From a checkpoint of a small image classifier: layers 12, 9200 steps.
Rows from block 6 of a small image classifier, named by matrix and row number. Rows with one number belong to one neuron. Each number is 500 + 25 x the weight over its row's rms, rounded and kept within 0 to 999. All counts start at 0. Numbers have three digits each. After the name is the row's rms in percent of the matrix's.
After each neuron's rows are labels from the 100 images, of 14848, where the neuron reaches its largest size: "lies over" is the class under the peak. Only what is clearly more common there than usual is listed. The data: drawn small creatures on textured ground.
# gate: MLP gate (model.blocks.6.mlp.gate.weight, 256x128), inputs 64-127
# fc1: MLP up (model.blocks.6.mlp.fc1.weight, 256x128), inputs 64-127
# fc2: MLP down (model.blocks.6.mlp.fc2.weight, 128x256, transposed), outputs 64-127

gate.55 091:541511527529515519506534499492485542539471495507502530487488482472534485505470472503491526505506538475521492491480481446524432523517528493515502502512502534523555493476491518529524488510518488
fc1.55 086:474490527464493542502529490533511484469460496488540479426497476513489501482508481522495495468479477513476502478518494476515498465519492477505519484502477487534498468493493499507524528560497456
fc2.55 082:501517512491509537508520485470480515480541512482499534561488449456512497501450548501498507496471517520503478497468492479476505469484499482492479504510485464510493516448483526496463470527555508
lies over: body

gate.166 085:473488511552494524517496467478514480515492487478540517484537523536490520505447474507526522476510453531514498533526510491545477472531507562524481519502506500485505508508522487501516510525513471
fc1.166 088:505497534525523501516493521500483512495481502435506465513538501466511535524503461493469493490528482501509497530458506477501465459465486510506484500513565532487539521472484450474504482526492476
fc2.166 079:507504541490521550545466499509512489519499519493454494534509513511479521484518479502501515508494495463449529477465523473500481470471502540498488523530470547506492493477474512473562514504505505
lies over: body

gate.24 052:499494489529519512440460501496473518499506537543510544479483517524527567475508463481524517489526452503499529513473512477514533503467486522532483499520473459499512527498504498520512485546493502
fc1.24 055:449531519456499465491522549497547502560514506519505561494483527469531500517514500476487495535525470505509445508498480491495486486485550525498498509510541500487540483491479487524493514492469489
fc2.24 046:572461524518504526499513488501523501479564488519512487483510531519452498489476450483530535472492512517495535473516498508492481481494519463471503550530481512480527517462514513505506506474463497
lies over: body

gate.164 086:480478519442476480526538498536498495489509466468499489492450526523514529521483486513475510489534522494475500529516476529552499504526502481474505536501491513526497492492471480466489546480506510
fc1.164 088:527511516501537512520502510516459479518482495454466502523475476490435500489495514499514484475503498502460510504513544506492491487504481546526474504504531487566481471522515564460501506491523545
fc2.164 084:510541491500532503507536500490507508542520457478489526495491523550490487573491469514510465515505493523529503483496508475481533512449540500512499464460491531532507519511495489538483498510454526
lies over: body

gate.124 116:523512520521504495508498506511480512529538498483471463488531544462463488533526499521479488499514493487538504515546501485541522462494475508477487543520479544506565470514480467531495540465498505
fc1.124 115:515515483517483494503500489480507545464517479498531491547467463495471491496536509503512519541526506527476498505491492496449494499492448524447521471480541447463544506511512534450508480479492492
fc2.124 110:476488523467495508540511516486455479520527551491509498511494487479509486511534505518541473500524527461530494517514516524509489461532475454531478522472514509520490487498476476482445476490521478
lies over: body

gate.144 117:461524515473517516543489520517530534532512469519507505478474495480475523539510493507537473482535477505501440457508493514508510502448516490476503495467522438504477507510515532478498450499481545
fc1.144 137:523472509535497514515499491505465528492504502494500501534509467517473479493493467479470509469492519466457502486503522519482460451514514461500509502535486535488529477510503509480504484526533497
fc2.144 123:481527503508503502503469511489485480503467452499508531487517520467490507539521485490510494525538495437481507496490515512485518481552483495451546463527499561515498497476534541474544526508496488
lies over: limb or head

gate.151 097:504531499496502498468520532508527510464482483516439531510501464510448480469487477473504456524542488526460505461488496549532459460463467499500487496506467525436501490472513526548499510511459465
fc1.151 094:508478552510456492497512506475455536505486510461532454512493534462537515502491472491507500544456513492499531524486513466514514532517489514500507464501484531492510507529534511481499535520484542
fc2.151 091:469490473518455529475523578503483471499499514467495543475521510487442481536500468499536497508527476481534538554524479478491501482494490519495491509496497476467517497486473547520496484487515512
lies over: body

gate.93 143:492492533498585501453491485516513516499524482525505528519521526492524512479531492469502523491547521511514503484518510469483477504492547497458514460524489542494469470517539511512507516442499486
fc1.93 155:553491509498528481473512486498490584486511501495468506503458499514487504544479530465493486527481523520500505491543518496496506497527525518486506438499505478490475505564511501491504550444462467
fc2.93 157:512509480496500537505533525469504501478516478479496495515530500490509484500524486520546511489533468489536465559476511462493492510482475489540535527532546494479498513476491495488461467513461550
lies over: limb or head

gate.152 124:480502547483516504501533475536468479507495470497488504490492451484485525489483463505507505510487508491493459506500504474500472503536514496549507568448505532533501475521500444515500504489498537
fc1.152 119:496482508477501496497475516480454517463462488418513478482536493516493492482475541507463474487517489512493515462509477476480476502506519503485504521501531468545549454466509491482499535509505525
fc2.152 118:499481477493504448514494513512461487497508527486468489555522517490494496535475516479490508512530502518525494511493546506526481495492471442445533497502486498476510505545462465518427468525486511
lies over: body

gate.64 111:478503484509498523506514467536520471502483503488471467460489476500496506488467520557536479482460499477502486513504530478484516477472470471504474490512459524524460468499514486522526503474500547
fc1.64 106:516502487504435474507483460483477489514516542491537502478515469496503511509531535485534488466473500503493479522503528495520459511499480461556516465545470516503502478469522513510494486466506547
fc2.64 110:483511525550500497491530484448500488482508493521491502520467471497484497544492442515486503490534525480516486529521530479523529487529460495505473510513519519489503520525516508483494452517493493
lies over: body

gate.182 096:496476513498461510519530463468481516530487484519502462559504496477523473490516497502500550508524504533519482503481522468535516503497511530469526547501522519459503508508502536515522523516510489
fc1.182 091:520496490481520517521458513522552502486510527509504556498516511547498524490452490504468476510463501511484475494481436497499458509522484530507502501494539491545529502496496507490502447499513500
fc2.182 097:489477488517495463488485484459500476538555501491487479514483543501509516565477503471477507520477524539468536517497514483537516499475467482445544535469539499451482509484470521519478496546515477
lies over: body

gate.148 092:489503531489486536489490524508489512503502519518515541471472465516498482528491534477477520484510485482570495452485505481475483490490484532503504533494475521505496545511470552474521522504501475
fc1.148 086:467486486482496484527493497506547530490506484513491466517477490525500473488479484489498462468499537518450509537533495559560499501537501472479498486498535498510512499490493515509503474477509517
fc2.148 098:517470514533537473494507484503507460514534500480479532442506501532482478529508492478453502488480524513536484467463476477500491519493501502539497467522492494521444524508492521501460503514519492
lies over: body

gate.195 085:490501488512495483511533492496471467502483487493516499465510459503460528505537506503476527512451468492526558501491527501527471551552470504529499485506534523482472522511503501463506493464440457
fc1.195 090:494494524523460498518484497491454504509482500506506478478546462472486494489492476506524494504507449498494526506555512496520473497518447475518518498506485499516463531468478478532494497474572498
fc2.195 085:457511555528502492469498543454513484447503505521501517468471496542478510456512494486487505492488493515459508530507489516488519520478496540485494520470478521507500551457538502480552521512458506
lies over: limb or head

gate.238 079:522489514524511504527474512510460483539498502517548508476496544533449543509460478542499495499495502496495518451543530515497495520526480510514488483511547481465521501447470522508482479483502523
fc1.238 084:457501479499496460451510495505511520484484462475497522486448465463524474519560539479500511501516530514510506521495504471474493476477509477499504496534504489470474491473536512477520541495504533
fc2.238 083:507514482507487504547512520477470524548524501465516508532509505457502542493498501523518477519456468523463502499498508493540509485516541505475486477458509473468544501523495453523472486444477513
lies over: body

gate.13 099:554507479497501503516491537473515471463496525514511487479516482511504496521484465497504532496486449469565474494514474531507507495532511466515520514532450484486490521541439475515517528465470525
fc1.13 092:544463514518530491466498473497538484495480518472503485503504483495469484521469518485504520496499488471527531466531452507544529513532526490535506536492474505501484530501475501488516506477475523
fc2.13 107:529462515490485472490516503484509512503500513515484509500507512487448522529484522539474474491514491519490521501537497510525524491535503498528467502480494489587516528522565508466507486496492514
lies over: body; limb or head

gate.106 100:505530501485503512488524412474508495474473499461517482503484509544495514544518506505515476476478486499521526527493509464448517506461497477530522519488507498458522490505507513463508477467486515
fc1.106 090:502515476497478474497466538493470513499539500489482547482482460510481507460463501480522493518520495488475503475529543489496470514519472523494479511504532487540523500451493477514482531481523467
fc2.106 082:490478525572476527520500497468508500512498506487477530534452483507503481551471492479501513502472473506520517522501497541496554510503510506472471464498492484498561536558521475488446469447453506
lies over: body

gate.19 062:497491527492467523538516509501534498490439469527477501508567525491462498469487473479496489479504507491511505496492546529503489436511490496517498469489508489505540469518494546513523517481513524
fc1.19 055:522504495514485486485460486548478528466493494487490521455528497481485483539529503496482480511467469482506517503502486487468510463480544475435516498451520558490462527489517494452528508524472482
fc2.19 061:534469456504518451500488551509503534478492526504545471500501490478526478525452530499453526487475478504538443420493492530462467512488510495517519472517493539501495514496519451512500506490495523
lies over: body

gate.1 105:533498477497484535510507449485499506518479527454509503534502488524511525492505488476502505500506497544496516478491496537545473496473505489505499551512495453523482484484527504503502499450457509
fc1.1 095:532518519501490538462496479517463448478556444501504502468544497467477517467459510489524511532504498463485479500536520465519473505468533489494512532529534481470490505515467477489484497543522514
fc2.1 094:518507493529504506508491468517482483497534471495541514495470461467491562508427492488486502514447476522528503532481477476530499524527496502478509526505446495499490470555498509487559450518498521
lies over: limb or head

gate.149 056:504480466511525510485532494479498497471462514534483521452485494508505456500493480519526483508528496509494472485463517480454476511470509518486487523486488500498463459505522498526534498521472463
fc1.149 067:447467533523499560508555474521451491499514499489504511498509513502453514540497477477475481457484491487501495497492483480494484490504502530508502488500525528470502469479508494447489498536536524
fc2.149 057:423544513503519505502491532484493536556502501530510527492452463526502521456503526508460530487514527505499471498466499489469479499510493485516503483459499531508509469483549453541506519498530499
lies over: body

gate.251 063:514524480524530556505487476531485525458449466517505492514478502463509524518534485527484497524525493522488485492494457511548536500480497505509490504551498506473443495540517510517479496487492475
fc1.251 064:561520503532499490533480475486457501514466507554471477485485492485521512539526499486479532539484462497503508495497485506511491489519478475508487493531542470506449512504540501519488499484466524
fc2.251 067:472459514504486496531453516509517515459514517504472474464507479526482469482544474510541515512476485527477468472443479476553513485473535526559513447526484492497463469512460509471476554460537529
lies over: limb or head

gate.141 112:434529468500539519479480518478493489448466491563472487528496481497463526455526503499478526520482483476553534463497494465491508526508490549490502464477480526500513499486515499533509488486492462
fc1.141 116:512502513528547526517489507479497506530495493505533496526492536543482486451526487473492498487514498531468513511520452439456492491517513523484486472512520542491512522491540467491492453456504475
fc2.141 111:476519533537508520478497499483502489533526448501522489529476568501481511505512482473465527520535478489496536505514493491442546472528512540489504501478529451485518483516528472464463467442532527
lies over: body

gate.112 088:503491514515494511489451506482488525477495505540475525445485452505521458484527501531468520542495495528460495507478511543518544478530505533486504469480506532517519488482508549531518552443495470
fc1.112 086:522529466539506480511533500516524508475557475505524508500471505486485505477480501515449525531477498532534464506512474548541496507467471520502486511527504495519491528501503465510486523492507537
fc2.112 092:488474522458491548455503421534510468474518512502555484536440487505488522506522531485554498498502502492473458522462502486532464489508504534505499504525501479493488529495490513448490486495461506
lies over: body

gate.0 054:535488492463502506508478490527489500499538509539504547461523527532497458540521491514487537484485546502493496498519511441480496488481515517482503504474511503560525514533481496466489499523520500
fc1.0 058:468533491483458536490473517444488515499483489457498493508497468513495488445501467513491507477480479509454471516515543517526533443483498485508495503515488515481507469532483496503525505511514499
fc2.0 057:515511524533520497536519459498477464523502482504486513518526503530537482546509514453465528464505511514510559503444462511508441529515500461496502461462498503510488513494493490510453531458508499
lies over: body

gate.75 050:457525503479492459511485530421489548486506480533477509536508524486514516495475498460485521488482469469491523492494478505494511513502515474470509478538508469518516544471513483499522536523455502
fc1.75 049:499505497542512478508514454483516486512514522477535468493477498501495530487497521490496524497469500520494489482451462485491493526557495509487483474485504497530501485444539477485506498463482472
fc2.75 048:506490484507520491488507545519502523514492483519503503510496520491464503489474478495501473526509504507492431478507494499489523487484506554476506514528528518540500507455440510524544524521526517
lies over: body

gate.8 115:496498494534537513503503489466501556552456511472530453513547500503509527484503514478494502507499479512501508422518494504495485537482507485501534523501490507484472526509491496523513506475516549
fc1.8 106:531495518517555495509499537546455511488500527527507483521514493510511495517459500547480556546505490517492481536510520488507475457531478528508501549463511534496517487516470477516485477485503502
fc2.8 101:470478482460525475535496516514512480479556487520556491446466483485505477505510483511522505484539497489523481484525491467522487523489496483456471520537468530530509542489511475486482491499492478
lies over: limb or head

gate.186 118:467508494522501490529511458530512512488470499494491485520500480579541476519494504482521526438467505539495520522467504481542460457525498499519512487484496521517461517538518516481509512486462439
fc1.186 120:464529517489476508500472512526530486508502480474448493533522516537462505510505539500488557460511480525517515444522479526504492465472456497458496460473509508546475518524458492442503512504526523
fc2.186 118:510501517505548503475548489482503560517495516483482498495519507517471486499505506524512493542493495519511513522481528512503471528496476492470480470548495534511479500486486495476524502516509512
lies over: limb or head

gate.168 105:483527520462473499502489520533507533539518523471503427534513499511482515502523507493535453546497528479528474478515528535520498537480532499512538487514519475499498478533510507488514503532514540
fc1.168 103:490509520490475522498477558500542533465517522486525522520507495470510454495458477492483504544503492526489516533502480540520505515488504508518514484501508524524489516505496518475494510517473515
fc2.168 095:563525529498519463501496493465505504498512498498492503516513469492493493531510463451529471512487497532500540529487451478464528483489513511499509488524489472521496502515486513527503470542455485
lies over: body

gate.136 050:479528481489480503493488536464510495524488500529522520472526526498509495489477509502481563513476471435497529482549507520502450480488535465509528483523458521492544518497542504520515555521476485
fc1.136 056:498519512465491482492501489503511479526477512512503507493478491524527504557468508461501516513493523544490484525511512522491475509514501543497483486422513518472472488486483483464493476503486487
fc2.136 046:510510493500482482494477546504471486479462514493550499460512514543543497517507533498493533511475494499534508544497505483480536518533540512442502465434513515466493496530498550510541479511488505
lies over: body

gate.125 102:473487483486511522470506472487565482525487497501538484516512508516474511467502524550512516535487457522563466499489522528521485482499510481514524464458459510462501495534493497500504464467458491
fc1.125 096:529495479468525512478557476520517513483438523489475494536480484479477513514495445510497468520498498524498506503486509494496534496528534493492501477474474525542526529491517486527492509521517546
fc2.125 090:462464483504477518497541516509476464516494450469494503453525518529451533483533530482507507510510547525472473474473504510488520501504502493540497486523539501492459519483501512466473485540466534
lies over: body

gate.237 136:486463516499505523501461482506508532537517483482481515454461492496491463524506539511532445522552492472546523493491537495462488516477517499507494479523453505511492544511531454497502520479513479
fc1.237 137:526501477452496485483513497515519512495495513526490509523488501496477471504484551473521483499498483495491471535484544484532523537523496495508450520500500521527490513505475506561508487479489532
fc2.237 135:493480526504519526527511504479512510480484483455475483516486505492542511518484519529520569516524529525482458546488493445510508460467520546497498482508540524524516499498472506508534493473467495
lies over: body

gate.63 101:511525499486489469467519480491502541473514510458525533505486483505512452455491524521483506520516494520512480493488534473499470481510522490547455502490474503540489508465528465496504462496512530
fc1.63 093:535519448476507513492523486506493531517509497478485466508537494535503515528480514502479517535487504519515474532465515485491467486536549503513517510522543511508452479513457508509505486468473480
fc2.63 094:495460524462522484487491469513505487513495478524469476542519453535513496495518516507501475484492512464526468471508543510537467538494495480534551529524524462476510526511529511526540486475466468
lies over: body

gate.196 069:478496509456525519525510444535533519517546507464489486482535457514495493514486506508532550495458489513494494482494502506526481480511523491519494469504497511509465500525536573496510545507454447
fc1.196 067:529471537508479490535510520459497486484499537523488517455501520503488521545477502498451459509490517476503484489518490492467516549470519517530455535508474522494512463461482469496504455452476489
fc2.196 062:503493511521462505498472517522511439503500495484551504502478521475495522513508491492489523460476475505502476489506510483515517474533514508518531487500506449454497512514502487524499512498455454
lies over: limb or head

gate.165 080:474522486474539483490532501532503485534497494516515433525491480493550504495529487462508501490489495552457508493500515486547527492504534517526473526484518497492469483468440512521510524477497483
fc1.165 080:466487492503523473499496468475534481462496473518496546455527518511467501516471515523514477484506570501473469501485499504462476506519455500456512466480515553510506502523509502447515488516525498
fc2.165 075:520517557462512472481500476483521546538548497517491510497490509464493530506472497495517512472523501477486484510510463517502506513469493482519508443525475503494532546508458504524520535533488490
lies over: limb or head

gate.240 087:485513497490549518520510476495523469521497456506516465474459514527476521483477474514510526509557511473540507500486506530490470507495522531470524501452540469517486466534473537502499524502531478
fc1.240 079:478543469521505507486544501499490498520488508521519483524460542495482509447496496498465538509506511446481498477550462476471468505487553466489536535495507481527519509526467510484491519487515525
fc2.240 081:495481520540523504510488550525511433447483491484507470506500489471513531513513494466474523531464457505495494527480486505498526475530469513484493541463493535500498533480506549495542489488482524
lies over: body

gate.59 111:503503468513480535499493467510502539510485517527460510518496477502498505529505564547502483534534507500532488490551466513492501507505435488494481510508474536513514491557532429543484492497462520
fc1.59 108:434523522481487519495472454505460482526529550502462520496457497475528494494538486533487518510490557537503521532478509505472492522503520480499494458558506525461520512487480541501493522518510494
fc2.59 113:452503497510516502477474465481504514529531499482472446500481497500517536493518512490511526485467495525564506467491553513468499515516510505535515542549495486519479450509474515519504474491526537
lies over: body

gate.84 096:485519565489497472512475525490531461486459506513506517469531451456493498506514469541542493541467503493525491462508514488520540452477521468522492519508464478501480514451527549493508494471541502
fc1.84 110:466470491493469485506533468528534491509511451484515474513467482489496522551495522508481520537474514508506496507518481525551491520464452472515436478505497462485523476525519471483531481469511535
fc2.84 105:492516505515482532494470518479439510522489496496469485508516508523562502517525504471474498484492494492500515521475492471487485556500527553503503535484499520548490493553526480534527474505488456
lies over: limb or head

gate.27 127:493538538505473475529490558504465524488501526461487528472545514498486444497507493543542508480505470505509525478552533529500496465508471494495494537502479465527542474533461500456493471546496515
fc1.27 126:468501533540491468544522552538489494476494499436510461478520521540462471493530514482490483480525490526484532531503541531492523445509483511505492521480481486534540495532474504469503504507509501
fc2.27 119:495460503511494493502470474465527502550499526481522536531513497523500518531507452521480463527482519496479473493458501491466513512477500490499504433484480524504506475496518484488437527510498539
lies over: body

gate.137 122:487498482492515514462509485502541502528485502539491450525527505494512468458515482473469528467523505544539515485479521486481511462469491490514486500551492521523490508509492485529504526500475483
fc1.137 123:498512518479493493466507519481450485518496481511524556491487509472522551515478497507483474522481533487459508500523466539508486551483494522501544482554532519506565495479501462497489502521526523
fc2.137 125:440540447520485476551509511497498477486516525498518475496488489488503514487485489482500519479495484487536515475535502488465544504504499526531497476486514458532509475529513492489461491497522490
lies over: limb or head

gate.114 111:561502507491484497496504504491486517499541508494516487523499513508514526489491530523508505484476530510526479507505495552522473523489511474557527479490516473473486493557494478478476515503518484
fc1.114 115:521475483502495478499519467512501523511500483537538458511490535459486503503469527476489500529488525458526487470503518562507487533485515494501441482488502477490479507557502498505493561490489483
fc2.114 119:461458492499533538485488468529511491535474516526524486562513538493516518487526489508522485517475527503514506497497489489506513505515438489478508475461487491474496490520475493516473485521559468
lies over: body

gate.158 131:528516543521493486499504517477539489536512506484499515469543473499552496522508536481510517476518504481492499456470528517508499496506524495481557483520477492482456471570498497498498476489517478
fc1.158 135:525511523472521472469485478525471500506509487516510508483495459505481499503514531490484533532505535485456518520494555510535497533511513513493540454476495499495482491516524489505493512512504477
fc2.158 135:498494534561552529528517470526512559534527504513456509508496529528441497503474445488491500521495462482468510510571502511509501557490506516485461528489483523499492482432495490514466522536503550
lies over: body

gate.109 113:503506435514449508516549537429527452492497505528503507488534544495477506509502483481548522506494509508550517461490479507489501508482480524497498497495509473480501484444458490481513503497466487
fc1.109 112:471497497477518489499473475515462538524501510447556513489531503485487502530495493553485475482532507530519477526529524481506531461495484492521505476542490519537496496542518533478502512493517527
fc2.109 107:473513467495453480516500472492526491494509536561507571524525555506512480529544535489520514490472518506527530502498514524524478520528472506472483460459511480458474493491507498497500528485505478
lies over: body

gate.39 090:503496489524522510511508532486440499539458512493513532482545434480483475447510486522550539480470496518524495495556494515505501492495502470532509525518526477471510521490473476525513500492507500
fc1.39 102:502488552476554466502524497477560480452470469477487461507471502473516427518497523520474465534518511468481470499509491483480488493515513508479525497483509515544516455515475513522503472540492496
fc2.39 090:506522492504474515485504515507479515514516441535443503463479472480504488477470535496576507491496487534516492509540447493491508508513474504522500480477488473494507483445455488489526495532497508
lies over: limb or head

gate.192 085:492540497480522497500440469514482488487445470532478459470491471524503491481485477493534530487496460543488477514517486530504502511453528521505498456515503488518521504492539554481492494528486452
fc1.192 085:489542478488470501492479475506477450496457492505533478465485485516515457456494490502520548476497489506513471514475517531483489477500492501525506441456483491503515504520525522517513495511520499
fc2.192 087:521561500484532486492470513481529512481504477542535510470493512544554501487453503526519470495496513431507531514520539501537454513473457504480518486505522546493492513533462532531495516517539517
lies over: limb or head

gate.41 065:471489491557498509468544468522566471538498535485521518500487483485508521485484560467493450526483548506518492515491505466495474523515495501498482487504466513506490517434474514523504516444497470
fc1.41 063:475506490490447526489534503461477487504529518527505556485443485506482508450482569486470507526495532536488504491496484526532517526498482497534500503515539488475506460481531486517500463545469509
fc2.41 059:477523478523496516527491524555477512508482494471511505521481490542493488497487490497518503467462513505528544499529496482488518489524519478456518548470497477485496542444459499496466474450465515
lies over: body

gate.28 096:486516507500472465475523527500524474507528528495499497520530551468512488481485518515523507506543484484477519493511517473490504474481525478536462469540503480519499540502528508491511468470521481
fc1.28 105:541470496504491529496472482484461522518527486464489529484494484523496531505510487436492518530508519525525490504496516487527505495509494471511523559450476478439509464494484509505501547537475498
fc2.28 107:493484511521523543515460461523514483477496491501513500495526532491528466452470478489499463509540471482505481491498468449459457514501485501515524493493468546501478522477522454508503527533524479
lies over: body